A small image classifier, trained from scratch.
Model: norm batchnorm, depths [6, 12, 12].
Data: 203450 training examples, 2.0 epochs.
Rows from block 26, named by matrix and row number. Each number is 128 + 24 x the weight over its row's rms, rounded and kept within 0 to 255. All counts start at 0. After the name is the row's rms in percent of the matrix's.
# conv1: bottleneck pointwise conv (model.blocks.28.conv1.weight, 128x512x1x1), inputs 258-343
conv1.43 100 [160 118 111 129 149 121  83 159 110 165 103  94 123 119 107 120  90 113 138 143 158 105 114 117 109 144 161 110 174 136 101 118 107 168 111 163 107 152 164 126 142 144 151  76 106 113 145 135 119 121 110 116 165 137 142 116 143 125 130  76 156 161 152  94 119 113 111 125 127 114 128 124  97 157 129 109 175 139 113  99 119  88 123 109 189 100]
conv1.44 098 [159 135 100 114 130 116  87 155 122 130 148 166 129 127 132 160  98 150 131 105 101 123 140 152 163 124 149 140 126 106 160 136 112 109 181 114  95 123 148 111 111 129 155 122 141 167 149 115 118 155 113 138 119 147 131  99 130 133  79 141 112 146 142 102 161 150 147 145 131 123 154 133 166 166  94  82 151 114 128 147 150 112 171 172 155 111]
conv1.45 097 [152 125 143 117 115 123 136  69 126  90 146 153 108 111  95 140 135 111 146  96 119 143 132 125 133 147 179 132 148 118 115 148 147 101 123 159 155 133 106 129 164 159 108 135 174 146 132 120 136 152 170 163 117 117 106 130 115 116 119 143 133 168 108 150 170 130 108  87  70 115 114 115 163 120  86  65 148 123 135 118  84 140 139 153 132 103]
conv1.46 088 [117 115 106  92  95 132 121 138 140 159 129 100  97 177 133 128 116 161  79 129 122 132 128 102 139 104 150 140 123  79 101 110 133 138 134 174 142 119 160 161  99 154 118 144 114 160  83 129 132 158  84 138 117 171 141 134 186  94 113 103  87 100 158 117 117 132 121 102 178 115  93 118 160 149 111 136 127 106 155  83  74 142 139 110 108 128]
conv1.47 104 [124  75 157  54 121 146 155 126 121 115  96  85 184 143 115 142 101 123 127 175 117 105 152  85 124 131 135 108 121 123 172  90 136 129 133 128 138  99 105 127 135 111  93 126 126 160  84 125 178 140 141 127  97  98 110 102 147 160 175 133 119  94  99  64 117 130  72 134 124 104 153 112 125 121 120 154 118 102 163 138 160 120 145 114 108  94]
conv1.48 115 [123 123 150  94 161  77 138 122  89 131 103 129 121  98 105 139 106 135 146 151 119 143 133  88 140 119 135 109 154 115  85 162 101 131  86 138  98 141 125 136  99 109 146 119 138 142 123 187 122 146 142 117 182 110 143 141 107 106  92 137 132  85 119 124 150 122 132 140 151 156 114 122 115 111 121 149 114 146  85 160 123 109  98  75 139 135]
conv1.49 094 [172 111 136 102 119 125 149 108  95 152 130 113 154 128 151 153  79  96 135 131 136 117 111  78 118  98 147  68 148 134 180 114 133 122 156 129 168 119 113 174 141 133 126 131 116 121 116 110 134 112  97 143 156 119 157  94 133  84 113 117 123  99 175 113 133 151 138 125 148 121 115 109 113 103 143 109 104 150 120 127 112 150 113  97 138 148]
conv1.50 101 [115 131 121 147 104 173 136 150 102 127 139  94 138  90  96  97 109 139 125 116 121 126  97 129 152 116 135 139 106 125 109 121  94 129  94 134 130 124 112 129  80 171 161  79 115 171 124 140 141 142 125 130 119 157  94 130 151 133 132  85 144 147 105 145 109 142 117 135 148 164 148 134 132 125 160  70 104 124 120 131 150 164 160 140 116  80]
conv1.51 111 [137 121 152 167 161 126 152 148 119 124 102 137 126 141 140 155 110 128 144 103  96 144 137 131 137 112 140 139 171  92 122 133 127 121  94 158 138 136 133 115 143 156 148 138 125 141  98 121 130  90 115 101 136 123 128 142 121 159 111 118 112 134 143 155 159 113 124  65  91  87 154 113 132 103 127 155 162 120 118 150 152 132 161 116 151 120]
conv1.52 102 [122 147 147 172 104 124 129 170 128 122 139 126 112 109 117 125 151 123 134 158 124 138 104 153 123 133 157 100  76 152 135 118 102 120 141 130 129 124 142 125 137 116 110 115  70 138 166 190  92 109 144 143 105 116 139 192 131 144 135 143 134 118  97 134 141  90 148 135 189 145 160 147 143 170 123 122 115 158 144 167 112 104 147 128 152  94]
conv1.53 106 [109 104 129 105 141 145 112 120 112 112 136 162  97  99 104 166 160 148 161 121 141 102  86 106  84 108 100 112 109 131 110 112 141 123 123 131 147 129 109 141  89  80 145 113 131 125 107 132 105 126 112  76 159  85 151 178 124 106 109 108 128  97 148  82 140 120 153 107 128 126 120 138 134 148 101 143 124  91 139 169 132 152 163 111 148 138]
conv1.54 099 [121 117 119 140 144 101 104 149 121 100  96 100 107 138 133 150 125 118 112  95 149 139 138 136 143  93 114 159 115 118 121 104 135 115 127  89 166 163 117 106 149 159 151 150 120 134 135 131 145  79 103 146 126  80 145 153 112 117 153 117 135  91 165 129 126 131 148 144 126 111 124 126 124 159  93 123  78 172  92 120 118 158 167 155 170 107]
conv1.55 107 [ 98  78 122 146 124 147 112 129 145 161 137 101 151  96 138 147 115 145 104 136 127 135 117 154  78 123  94 114 161 136 131 137 108 110 155 110  98 118 166 105  80  93 175 108 110 145 115 106 121 136 148 134 145 119  91  91 133  91 120 112 153 154 102 133 160 139 128 126  83 112 129 157 107 139 168 148 157 134 124 139 175 114 140  96 129 134]
conv1.56 105 [ 97 136 158  98  97  61 144 136 149 153 135 141 106 108  97 116 117 133 149 105 101 131 145 124 124 152  89 145 183 132 105 145 176 141 170 140 135 142 145  75 117 159 160 118 118 126 123  78 134 160 135 160 147 106  92 157 117 118 141 130 110 115 153  79 160 121 122 107  68 125 170 113  72 109 162 113  97 172 132 147 134 127 159  86 130 120]
conv1.57 097 [ 90  81 123 130 143 141 108 124 139 130 143 155 119 157 111 141 143 131 122  85 118 146 110 152 164 147 112 140 142 121 130 194 112  78 179 132  46 116 122 127 122 159 121 119 171 165 123 115 145 118 128 146 173 105 137 171 175  95 136 112 121 145  98 105 129 169 164  99 129  84  85 114 147 128 105  72 122 132 140 119 156 130 139 188 125  91]
conv1.58 110 [127 117  96 143 107  86 122 124 114 141  97 184 163 145 124 146 113 147 129 102 169 137 151 148 116 128 114 153 119 132 134 162 151 126 162 123  72 160 114 138 102  83 124 139 104 133  97 121 157 134 143  99 150  99 117 143  97 150 132 132  87  87 123 117 166 133 122 106 128 123 137 139 137 165 102 169 119 126 115  99  62  98 134 127 166 121]
conv1.59 108 [157 105 134 109 162 137 151 108 115 129 163 123 141 158 113 115  98 120  92 169 111 140 142  83 121 143 117 115 101 119 140 105 154 142  99 144 165 108 123 122 115 116 129 137 172 119 146  93 162 106 107 116 173 149 173 100 132 108 108 133 114  72 131 126 115 152 145 163 117  87  47 139 114 110 163 127 139 148 113 122 119 194   0 137 135  72]
conv1.60 106 [126 153 120  99 128 123 147 125 107 133 135  99  92 150 138 141 135 144 122  92  95 128 123 143 116 141 132 122 103  75 123 142 135 118 105 117 135 152 147 126 119 151 106 150  99 145 137 118  78 142 118 205 124 138 103 118 111 156 146 154 123 129 121 173 118 145 140 106 164 160 153 116 120 117 140 115  91 118 122 128 119 115 174 137 113 119]
conv1.61 106 [125 139 128 117 138 175 143 168  74  90 131 110  96 115  85  95 122  97 102 129 188 121 127 125  86 169  86 100 103 180 146 113 162 133 155 134  86 156 128 113 109  88 143 134 126 123 138 131 135 135  94 109 122 135  92 135 154 128 129 117 108 105 137  86  74 128 163 126 131 188 155 143 140 141 134 141 139 139 135 150 120 126 154  99  99 146]
conv1.62 098 [132 119 154  86 133 109 180 127 143 100 117 131  88 175 109 163 148 137 119 137  98 107 133 134 121 128 170 108 103 128 133 114 108 108  22 185 127  99  66 112 139 103 149 187 121 127 106 110 144 177 109 141 115 152  90 174  40 113 125 148 120 123 167 132 114 152 111 116 135 117 133 126 108 177 144 139 104 137 126  98 130 135 150 135  77 101]
conv1.63 104 [130 130  82 173 115 138 110 163 100 168 131  96 130 110 142 115  95 158 120 135 125  89 128  91 131 145 138 142 151 166 110 138 141 105 176 158  86 131 167 104 127 109 123 159 159 119 107 131 157 137 140  98 133  79 157 138 144  96 135  90 109 145 106 169 129 191 118 122 121 159 140 182 121 103 139 126 153 119 160 123 140 110 147 145 130 149]
conv1.64 100 [ 88 151 169 101 102 155 128  93 150 102  90 138 135 113 168 137 138 128 122 139 148 114 165 154 103 153 122 115 135 123 187  71  95 147 191 104 111 107 118  80 123 142 111 132 147 134 124 150 166 126 129 108 166 130 105 137 109 112 155 161 168 131 135 100 128 100 123 178 118 117 127 127  76 116 110 142 139  97 108 135 140 138 119 139 158 160]
conv1.65 100 [140 163 172 123  90  79  81 121 148 108 169 139 127 138 128 168  98 105 135  98 122 130 111 121 108 156 136 123 159 140  99  93 127 133 137 112 106  76 134 153 141 139 130 111 135 115 102 111 146 125 131 171 151 144 131 132  99  97 130  89 123 118 134 120 121 110 165 156 169  89 159  99 111 105 133 170 112 135 118  77 105 102  82 137 152 126]
conv1.66 105 [144 138 158 113 134 118 131 110 177 123 141 124 156 190 141 110 127 110 124 133  85 157 115 112 157 134 176 149 141 121 136 116 134 139  86 145 171 117 117 140 130 160 126 109 105 108 109 175 115 108 129 121 126 125 134 126  97 122 108 156 118 188 171 122 140 107 122 124 159 144 100  99 100 151 145  72 124 112 154 138 137  75 111 158 110 110]
conv1.67 100 [109 146 141 133 155 146  80 115 131 124 126  93 155  87 141 134 151 161 128 136 169 168  98 123 134  97 137 148 168 121 116  96 173 125 147 131 144  96 122 120 124 141 169 135 150 113 159 128 126 139 134 153 139 117 191 128 140 134 133 139 105 120 151 130 127 116 135 163  99 160 112 122 136 147 133 141 140  94 169 144 162 151 139 120 119 111]
conv1.68 092 [ 78 135 124 144 140  95 131 165 155  71  99 146 104 158 143 148 139 137 110 132 134 141 136 101 112 139  97 111 146 108 128 180 140  86 114 164 124 116 115 171 118  95 132 147 124 132 100 127  93 135 150 162 118 125 149 128 123 100  99 110 109  99 105 105 133 123 156 132 132 144 144 114 103 114 119 155 117 132 128 115 113  94 129 148 160 110]
conv1.69 100 [160 136 115 114 131 111 118 127 129 142 126  93 142  91 145 126 135  78 115 112 152 115 134 161 156 123 155 154 122 137 108 168  97 146 131 145 165 137 136 112 127 124 170 133 139 148 125 141 126 160 150  95 143 153 127 114  94 111 107  80 136 135 114 114 118 162 140 138 150 115  66 146 151 123 153 139  91 131 118 125  54 144 137  92  78 137]
conv1.70 096 [119 151 137 160 121 120 145 165  84 151 148  96 128 111 114 140 126 118  93 120 142 123 135  91 111 132 151 134 126 118 130 123  99 164 127 106 134 128 103 114 157 130  86 121  98  99 125 134 110 132 105  96  96 120 117 100 148  85 152 112 111 109 117 138 108 124 138 103  86 145 119 123  94  99 116 125  87 115 176 109 126 116 172 144 154 149]
conv1.71 099 [159 142 108 126 156 103 143 110  99 104 127 124 101 149 111 177 162 165 115 117 121 120 101 155  98 132 133  79 117 118 109 118 124 143  74 140 114 127 114 169 150  94 122 119 135 112 147 137 101 130 147 119  82 161 124 109  88 119 128 152 125 133 121 148  97 150 150 122  97  98 164 114 125 123 149 111 135 172 150 145 122 170  56 182 150 112]
conv1.72 108 [127 122 135 146 143 132 116  99 141 120 146 111 171 121 125 156 158  90  92 109  87 134 123 102 114 140 120 111 133 108 109  97 153 167 132 133  98 138 150 109 189 156 162 112 128 128 130 163 131 119 107 148 109 124 109 144 115 126 102 137 112 167 119  94 162 150 134 117 191 143 129 166 120 129 145 128 101  66 134 152 149 121 108 158 115 143]
conv1.73 098 [106 129 134  97 120 129  79  82 138 125 150 189  93 130 130 153 174  97 168 104 170 141 159 124  90 173 126 137 113 153 139 169 126 172 147 110 109 104 108 124 123 159 140 112 105  94 134 124 103 115 133 144 186 101 127 112  88  98 148 118 111  98 126 135  87 132 136 113 107 134 130 128 143 124 118 142 123 199 116 162 140 107 114 124 111  92]
conv1.74 097 [115 106 126 120 110 187  86 139 111 137 134 124  98 111 123 124 101 172 113 130 153 145 106 114  68 182 140 138 121 150 119 101 104 150 126 108  93 129 170 127 157 118 114 147 100 153 121  82 163 116  90 140 100 107 151 128 100  91 157 121 108 101 142 115 156 157  79 106 127 108 136 142 110 160 139 112 123 133 110  84 121 166 120 122 176 147]
conv1.75 105 [152 121 141  94 134 122 118 133 142 160 133 151  91 148  92 111  94 146 125 111  93 142 104 131 140 138 184  91 149 127 108 100  96 191 106 106 148 133 113 127 156 154 132 117 156 123 136 122 133 146 176 131 113 102 118 109 120 152 156 136 152 129  96 138 107 101  80 183  83 151 111 140 108  96 160 130 141  78 110 129 135 138 136 141 124 143]
conv1.76 090 [149 136  83 136 110 142 144 119 106  76 151 147 151 127 130 114 125 108 166 129 163 148 131 122 122 106 176 110 105  86 119 126 143 173 125 146 104  95  99 128 124 154 125 119 177 114 110 121 121 148 148 108 154 119 117 161 121 156 136 124 156 110 113 119 117 100 112 138 108 135 142 127 150  82 147 152 109 145 119 112 140 125 153 105 152 149]
conv1.77 108 [140 126 126 101 118 117  79 121 159 125 138 131 138 141 103  96 140 103  84  97 137 137 151 120  84 147 141 150 121 136 117 112 156 129 118  91  92  85 154 146 131 106  86 120 105 151 136 172 136 147 161 138 109 115  74 158 136 137 143 101 113 157 152 119 113 118 140 151 142 162 111 139 134 110 151  91 160 153 136 101 136 143 140 117 113 142]
conv1.78 098 [129 116 137 159 120 129 109 111 108 146 142 105 124 155 126 122 113 147 119 116 119  95 129 106 150 170 145 130  93 138 122 154 123 143 128  83 140 149 128 108 137 131 140 138  79 132 107 125 155 137 101  94 144 131 132 116 133 145  94 126  86 135 146 145 186 137 116 126 108 137 122 133 106 138 194 169 133  67 190 121 105 167 152 151 121 181]
conv1.79 097 [103 149 133 100 106 105 125 154 102 103 179 133  94 120  85 132  93 142  95 102 178 109 116 131 151 135 123 148 148 108 117 133 130 114 139  87 118 121 127  88 128 182 103 138 162 120 125  99 173 142 128  99 154 172 149 118 138 113 137  93 129 147 141 128 108 155 147 118  87 122 149 144 149 132 174 123 180 156 107 112 134 135 135 172 135 121]
conv1.80 094 [ 86 108 143 150 139 123  94 128 119 112 140 144  93 154 119 175 131 116 124 154 115 105 157 155 124 147 140 116 102 127  96 109 183 138 130 119 135 138 104 120 160 182 149 158 141 126 140 121 116 145 121 140 115 148 126 151 141  91 127 129 149 117  84 107 116 113 102 116 133 113 149 107  85 136 112  99 144 128 159 149 108 107 152 114 182 123]
conv1.81 099 [ 78 113 127 176 120 122 158 127  91 153 108  81 130  68 150 195 157 149 140 167 141 135 124 105 135 143 174 129  91 125 150 109 183 101 132 151 137 134 137 170 109 131 179 123 115 118 117 153 110 155 135 171 116 127  70 161 133 124 157 110 143 132  95  86 147 124 170 103 135 121 104 146 113 112 126 141 183 147 176 136 137 151 128 122 112  77]
conv1.82 105 [178  99 126 141 133 123 104 141  82 126 115 134 141 118 149 147 150 117 110 155 137 128 134 142  78 121 127 118 154 105 119 144 121 103 139 116 126 116 108 123 112 176 133 107 111 110 102  77 135 146 141 130 165 123 115 113 117 131 106 176 159  83 178 109 132 144 121 147 114 102 110 162 150 139  88 165 175 120 146 145 148 135 133 117 149 108]
conv1.83 094 [117 134 105 132 187 151 151 114 101 127 146 140 133  76 113 132 150 149 135 118 147 118 128 108 100 100 140 117 166 132 102 146  94 133 214  94 125 113 122 110 128  57 148 117 110 103 115  96 125 122  95 114 124 134 115 106  81 156 149 141 111 151 137 128 152 151 142 165 113 116 150 122 131 173 159 125  88 121 118 120 148 111 134 165  70 119]
conv1.84 095 [139 124 149 118 110 142 107 106  92 111 122  79 115 112 149 129 104 121 147 140 107 121 163 158 152 127 147 144 139 154 124 174 121 105 143 107 124 140 132 127 150 129 146 107 133 121 109 119 109 113 121 141 132 102 143 104 120  86 114 120 113  95 112 122 140  93 156  96 136 104 123 111 102 120 117 173 117 170  94 139 109 115 166 148 153 137]
conv1.85 096 [171 126 135 104 102 157 103 110  53 136 121 123 106 144 145 157 146 102 138 130  99 188 150 129 136 166 147 115  69 145 117 156 114 154 124  97 133 127 125 153  88 112  99  95 141 140 161  87 134 141 104  96 108  86 135 131 104 145 110 126 135 142 132 109 105 121 127 125 125 113 149 126 147 142 102 172 128 149 150 128 174 124 137 126 119 128]
conv1.86 095 [120 113 126 141 164 100 145  88 106  91 120 146 118 117 125 106 101 112  96 114 124 111 129 133 111 128 114 167 149 134 113 133 106 137 151 140 146 142 118  65 148 150 136 141 103 102 141 122 152 106 124 126 149 145  96 145 142  85 112 154 150 125 179 126 122 128 107 140  93 122 135 127 114 137  75 128 119 149 159  89 129 148  91 125 161 106]
conv1.87 098 [111 106 104 118 114  94 106 130  89  91 104 106 134 142  95  88 119 158 172 140  93 133 122 103 146 125 153 153 109 105 125 147 116  97 134 127  91 103 138 123 117 143 142 147 167 144 147 139 161 136 103 104 136 104 161 135 117 100 138 138 125 125 124 137 146 131 143 178 127 174 145  73 171 132 105 140 117 124 152  82 142 101 142 123 148 128]
conv1.88 109 [156  88 106 132 145 164  99  88  90 117  95 159  96  94 120 135 140 140 134 167 120 137 113 114 129 112 108 167 144 171 118  94 124  63 158 119 120 107 122  99 124 170  90 154 133  74  87 119 117 133 100 107 155 164  50 130 129 166 127 127 116 164 130 130 146  99 107 143 115 146  81 102 132 132 128 165 123 132 187  96 151 105 125 114 122 114]
conv1.89 101 [102 123 152 132 143 129 112 115 164 135 123 114  74 119 153 105 151 149 106 119  95 155 128 151  98 132 131 106 108 133  66 163  94 113 133 118 113 161 137 131 122 107  95 156 131 176 162 143 152 149 186  70 105 161 114 156 150 107 140 141 109 111 152 114 112 118  97  92 122 130 165 112  96 128 166 155 130 139 123 139 150 115 105 119 142 110]
conv1.90 105 [ 71 126 169  78 176 123 132 119 100 128 132 167 106  53 115 146 106 147 157 105 140 137 140 124 149 136 122 102 143 106  84 156 127 162 133  93 151 104 135 142 139 146 156 149 101 176 127 149 143 178 115 119 135 190  79 107 152 131 162 143 122 127 118 152 111 132 138  94 115 132  92 176 109 145 156  90 158 105 126 131 156 122 158 111 115 115]
conv1.91 097 [101 129  87 132 130 158 101 128  95 126  92 134 120 119 160 126 132 168  96 161 122 121 121 145 121 149 140 119 149 129 139 132 118 120 120 109 135 146 131 182 150 150 104 123 125 127 120 109 168 129 130 144 173 124 118 111  88 131 124 105 108  90 116 140 144 141 141 161 115 103 106 184  78 120  61 141 136 112  95 141 118 159 124 135 129 118]
conv1.92 101 [168 125 125 129 142 128 138 123 125  99 161 140 108 106 117 169  87 107 112  98 124 152 119 115  95 106 135 134 110 141 143 106 122 117 137 145 101 131  81  61 141 146 139 108 138 117 133 137 147 144 125  89 122 146 104 135 161 129 141 124 107 155 148 150 161 138 124 141 112 126 108 122  97 110 181 132  96 120 130 130  99 179 125 127  97 140]
conv1.93 107 [153 168 119  67 122 146 141 117 169 124 157 123  83 136 109 143  56 143 143 143 182 125 107  90 116  99 134  84 170 120 110 123 119 110 127 124 195 153 159 117 117 119 101  99 133 146 135 113 132 130 159 131 143 137 128 126 151 125 108 139 129 116  99 104 159 135 149 148  86 141 134 144 142 126 119  99 154  99 143 119 129 112 123 151 174 144]
conv1.94 104 [110 150 134 133  77 124 147 123 117 124 115 127 115 185 157  95 134 105 109 113 142 140 134 166 121 184 139 126 150 102 117 128 116 110 158 140  72 136 176 139 131 150 126 120 157  93 152 112 102  98 127 148 105 118  93 134 143 126 132 132 150 114 184 145 131 125 137 112 104 150 183 130 133  88 135 115 138 141 148 131 185 122 119 130 127 132]
conv1.95 093 [124 132 112 118 125 108 126 103 164 141 128 129 105 123 132 123 146 135 142 113 145 147 141 155 137 132 124 143 131 146 122 132 134 161 137 149 127 135 126  97 135 149  92 117 125 102 111 135 106 157 141  64  97  89 156 156 126  98 136 100 130 131 158 128 141 132 134 149 123 108 129 123 129 107 112 140 133 124  95 120 105 110 120 117 106 132]
conv1.96 101 [135 136 111 135 163 124 160 110 142 128 103 103 125 132 119 132 167 124 132 185 131 120 148 119  74 100 106 134 135 126  98 155 138 189 122 122 106 127 136 121 172 121 101 130 123 112 106 144  98 123 101 113 154 132 108 174 122 131 116 132 133 129 130 118 137 123 103  84 142 188 111 161 165 108 160 133 123  95 139 108 121  99 108 115 116 145]
conv1.97 091 [ 98 118 144 166 125 124 138  97 132  91 115 112 123 119 100  95 122  96 124 102 161 107 120 145 115 123 135 134 138 123 128 157 136 112  97 157 130 131 105 101 155  94 159 116 144 136 114 132 141 119 111 124 158 132 154 148 122 139 134 142 107 124 119  87 107 127 151 121 128 118 115 144 127 185 112 117  84 159 102 140 102 140 127 120 152 113]
conv1.98 107 [143 105 138 125 138 119  90 121 105 101 142 137 173 152 157 166 119  44 122  88 116 140 142 132 151 119 168 135 151 139  95 158 131 154 137 118 151 145 141 106  78  99 128 147 167 160 124 137 117 105 123 141  81 130 129 173 160 133 140 111 153 157 128 117 118 118 117  89 145 117 195  87 142 148 168 132 130 105 126 152 121 117 170 125 160 113]
conv1.99 098 [152 175  99 106 164 109 153 135 118 167 183 111 129 152 108 121 143 154 122 136 136 150 122  94 134  93 104  91 163  92 130 114  84 113 190 159 102 150 126 150  83 165 109  80  98  96 141 138 133 137 131 108  99 163 119 134 151 139 134 128 127 152  95 103  93  83 127 153 129 150 153 147 104 106 136 130 159 143 184 112 158 124 111 111 151 140]
conv1.100 107 [167 128  77 119 136  80 135 141 108 155 121 139 131 137 156 119 133 119 174 105 113 113 117 115 117 112 135 121 111 116 145 139 151  83 109 119 118 156  90 155 141  84 121 119  81 115 142 134 170 133 105 138 118 159 112 104 137 178  92 137 101 119  98 142 123 120 104 129 144 119 115 127 146 147 159 135 121 124  77 150 183 122 125 144 116 144]
conv1.101 091 [151 145 129 144 157 136 134 100 122 114 161 177 138 130 119 153 119 139 143 133 116 145 115 141 141  99 151 123 159 115 107 181 128 161 148 103 107  85 113 127 124 173 120 109 131 123 160 126 148 128 137 104 154  94 138 104 165 151 139 132 138 167 149 142 149 124 120 156 115 151 184 100 126 131 121 169 139 119 105 132 154 116  96 136 132 161]
conv1.102 102 [ 90 153  98 156 125 131 143 126 153 160  93 119 141 160  94 107 110  86  99 129 151 144 121  99 122 101 109 107 155 156 105 133 132 127 121 121 136 111 139  81 134 153 104 120 139 139 164 144 131 106 147 124  97 134 133  93 167  86 164 143 135 158 122 129 144 136 134  88  99 143 104 133 111 110 203 135 110 137 136 141 120 162 135 138  81 158]
conv1.103 093 [111 157 175 110  96 110 147 136  83 146 104 139  75 119 154 108 121 152 105 154  97 168 153 130 102 155 126 136 140 130 126 133 138 160 163  88 109 114 127 168 149  99 121  89 154 132 118 115 142 121 142  88 118 107 123 133 129 137 127 135 138 115 109 124 192 137 146 125 130  88 148 108 121 109 110 143 129 116 146  93 118 155 105 115 139 174]
conv1.104 095 [ 89 148 107 152 146 159 147 123 158 133 108  95  92 141 123 117 155 176 125 152 136 149 158 127 147 117 140 153 126 116 142 139  85  96 119 167 124 116  93 115 150 143 175 177 138 151 136 110 166 134  90 161 118 133 148 141 124 129 107 138 149 154 134 101 156 120 116 158 136 154 120 127 129 109 125 188 139 149 170 107  99 138 144 116 128 113]
conv1.105 091 [131  60 107 133 136 130 117 102 121 149 125 164 112 146 122 128 130 110 110 143 147 118 113 156 121 178 118 120  91 166 132 110 133 113 169 100 131 146 155 105 130 134 133 155 166  91 129 156 166 162 156 127 140 123  99  79  86 105 153  98 134 131 115  99 129 150 139 140 143  98 144  98 140 158 117 133 143  75 139 132 115  97 139 140 127 156]
conv1.106 105 [112 112 126 185 123 148 100 137 125 122 154 147 125  91 133 104 106 148 164 112 108 104 129 151 129  91 124 168  92 162 116 116 131 182 144 113 135 141 124 132  91 139 133 122  99 117 115 138 162 109 185 141 119 165 121 131 154 113 106 145 135 154  98 130 116 129 112 131 107 125  88 162 103 109 145  70 120 132 106 169 113 109  97 112 128 128]
conv1.107 102 [124 147 156 114 143 111 131 130 155 140 150 159 166 195 123 178 132 107 139 127 102 120 125 171 107 154 103 115 114 134 107 165 121 175 127 109 195  98 111 125  81 153 129 145 123 103 116 124  99 154 122  79 126 102 143 143 154 132 110 121 196 120 115 144 120 117 132 156  68 122 112 156 102  46 172 127 116 122 135 162 119 173 117 156 121  96]
conv1.108 092 [123 132  97 139  99 147 138 126 138  98 143 129 125 110 162 155 142 142 124 102 123 117 175 145 191 120 128 135  88 144 138 128 127 145 105 149 132  97 149 104 109 138 143 119 128 134 125 113 118 152 124  89 156 146 141 153 107 113  73 131 122  98 147  98 129 141 161 115 133 142 135 129 169 112 151 132 118 101 145 116 141 116 185 165 154 105]
conv1.109 096 [175 100 167 115 130 141 130 133 120 147  86 166 158 100 141 128  94  93 158 133  99 149 131 163  77 119 103 128 139 119 177 126 181 134 149 111 146 119 124 122 124 116 122 110 116  94 133  93 137 139 165 112 136 126 127  96 127 141 141 141 142 132 135  98 145 153 145 129 105 117 111  98  94 110 102 140 137 138 155 137 151 142 106 127 160  80]
conv1.110 098 [128 135 132 149 130  81 146 122 133 100 132 107 114 119 144 136 136 163 135 160 134 139 132 129 126 128  93 113  97 111 136 118 119 143 142 114  88 150 102 176 116  90 129 100 128 134 165 146 107 175 142 170 124 125  77 153 117 113  96 159 138 154 188 118 137 136 117 158 116 146 129 132 142 148 118 135 118 103 120 104  80 141 134 182 101 106]
conv1.111 092 [182 110 111 120 100 113 108 135 169 110 101 126 147 139 107 152 130  93 143 109 149 141 119 126 153 116 167 115 156 128 155 146 129 127 135 113  88 124 165  67 157 114 122 147 135 145 128 162 125 123 156 133 104 117 115 111 130 144 154 129 154 119 178 134  97 149  88 155 108 128 117 147 124 136 205 163 157  98 134 154 165 145 133 139 156 121]
conv1.112 099 [ 89 133 146 137 140 130 140 128 109 142 149 120 142 145 118 136 110 139 116 125  64 131 105 124 166  90 130 121 111 106 147 167 120  66 104  86 115 155 109 148 123  92  96 140 169  83 149 131 100  98 147 141 119 123 122 125 121 107 123  75 120 103 159 142 120 173 127 110 128 121 146 100 116 106 111 103 117 107 176 139 111 120 142 123 104 105]
conv1.113 099 [106 139 141 137 136 129 114 147 142 133 116  87 121 118 157 140 127 104 151 129 159 127 126 142 148 114 123 127 167  91  99 146 112 140  87 115 163 157 112 115  90 154 101 172 136 144 111 139 135  94 140 114 140 143 158 116 137  99 156 178 141 110 137 151 175 142 116 156 107 104  79 130 151 175 132 115  91 172 144 107 111 163 197 123  77 100]
conv1.114 093 [108 121 100 123 115 151 117 131 158 151 155  81 115 109 155 147 142 153 110 121 142 102 140 140  86 169 102 135 116  84 124 140 163 117 113 108 137  91 108 108 134  85 138 114 111 148 151 109 117 100 122 111 101 148 153 116 125  65  93 118 143 120 122 136 154 122 196  84 119 126 102 132 158 112 112  84  80 120 138 181 112 127 140 110 116 159]
conv1.115 095 [109 138 152 163 115 125 119 120 132 120  99 160 146 125 138 138  93 184 128 148  78 124  98  95  89 128 119 167 141 117 126  96 146 122 107 129 113  78 117 138 114  82 106 104 152  77 113  73 128 104 148  73 105 115 119 122 109 160 136 100 116 117 123 132 123 110  90 125  97 140 148 162 104 145 134 125 153  88 116 117 141 109 143  98 154 143]
conv1.116 101 [142 134 151 121 189 111 107 104 151 162 125 147 173 102 112 112  77  95 117 134 122 137 126 152 117 123 138 110 181 116 130 125 132 138 106 154 104 118 102 135 122 130 158 132 112 131 103  93 143 154 138 128 100 128 139 118 152 103 141  77 131 211 148 142 100 124 101 180 124  97  88 164  99 139 131 125 117 122 113 107 154  84 130  99 135 135]
conv1.117 110 [132  97 139 128 142 165  66 106 135 134 124 148 175 157 120 146 131 154  80 116 100 121 158 131  94 119 100 125  95 107  78 130 145 118 138 123 129 137 147 120 150 169 144 144 143 121 125 135 147 153  93 138  81  83 104 135 137 152 119 112 157 166 172 119  95 137 126 147 147 152 121 158 113 120 130 115 144 124 108 161  96 147 123 102 145 111]
conv1.118 103 [125 137 123 138 139 146 144 140  81 113  93 155 114 113 120 125 114 113 146 123 153 134 124 158 131 156 104 126 108 151 115 137 140 155 154 107 112 142 137 127 164  80 129 114 157 145 130 133 112 141 141  88 162 164 148 142 124 163 147 179 112 114 115 117  50 141 105 146 135 135 135 115 134 123 140 157 105  94 109 163 145 166 180 126  78  89]
conv1.119 100 [155 153 131  91  83 141 156 144 152 128 126 148 113 117 115 108 157 157 152 116 145  90 117 113 132 100 127 120 162 146  83 118 132 107 139  96  82 129 107 196 147  83 156 112 132 123 133 111 150 139 112 159 150 125  90 132 138  91 150  96 128 128 172 103 145 105 107  70 140 103 154 113 141 131 139 135 139 143 143 185 130 101 148 131 143 144]
conv1.120 090 [165 125 111 102 166 121 156 135 129  98 114 127 115 145 153 103 128 149 155 166 130 144 146 155 134 123 130 111 158 126 115  99 113 111 120 103 114 155 111 169 104 134 112 116 143 120  88 112 128  87 104 156 121 128 113 120 128 160 121 155 115 159 110 139 165 182  97 149 128  71 133 125 130 128 121 140 119 161 126 124 137 121 142 125 130 108]
conv1.121 104 [148 145 163 145 127 115 129 133 118 118 169 186 155 135 150 139 122 142 137 158 102 120 162 106 157 180 129 117 144 141 140 132 174 152  99 107 176  94 179 148 120 147 145 146 124 133 125 130 111 157  73 142 125 103 118 119 146 134 154 157 133 108 142 127 111 149 127 150 131 149  77 107  96 130 154 109 105 106 190  76 157  95  82 134  89 127]
conv1.122 100 [135 140 122 127 133 124 148  95 132 137 147 144 141 154 137 114 136  92 136 139 111 102 159 131 150 134 114 112 144 140 181 140 137 150 122 109 145 147 148  65 138 106  98 102 128 137 144 105 122 125 131 128 147 131 122 121 122 166 184 104 107 148 145 106 125 118 135 141 148 124 116 116 119 112 184 141  89  84 123 136 123 125  87 114 114 136]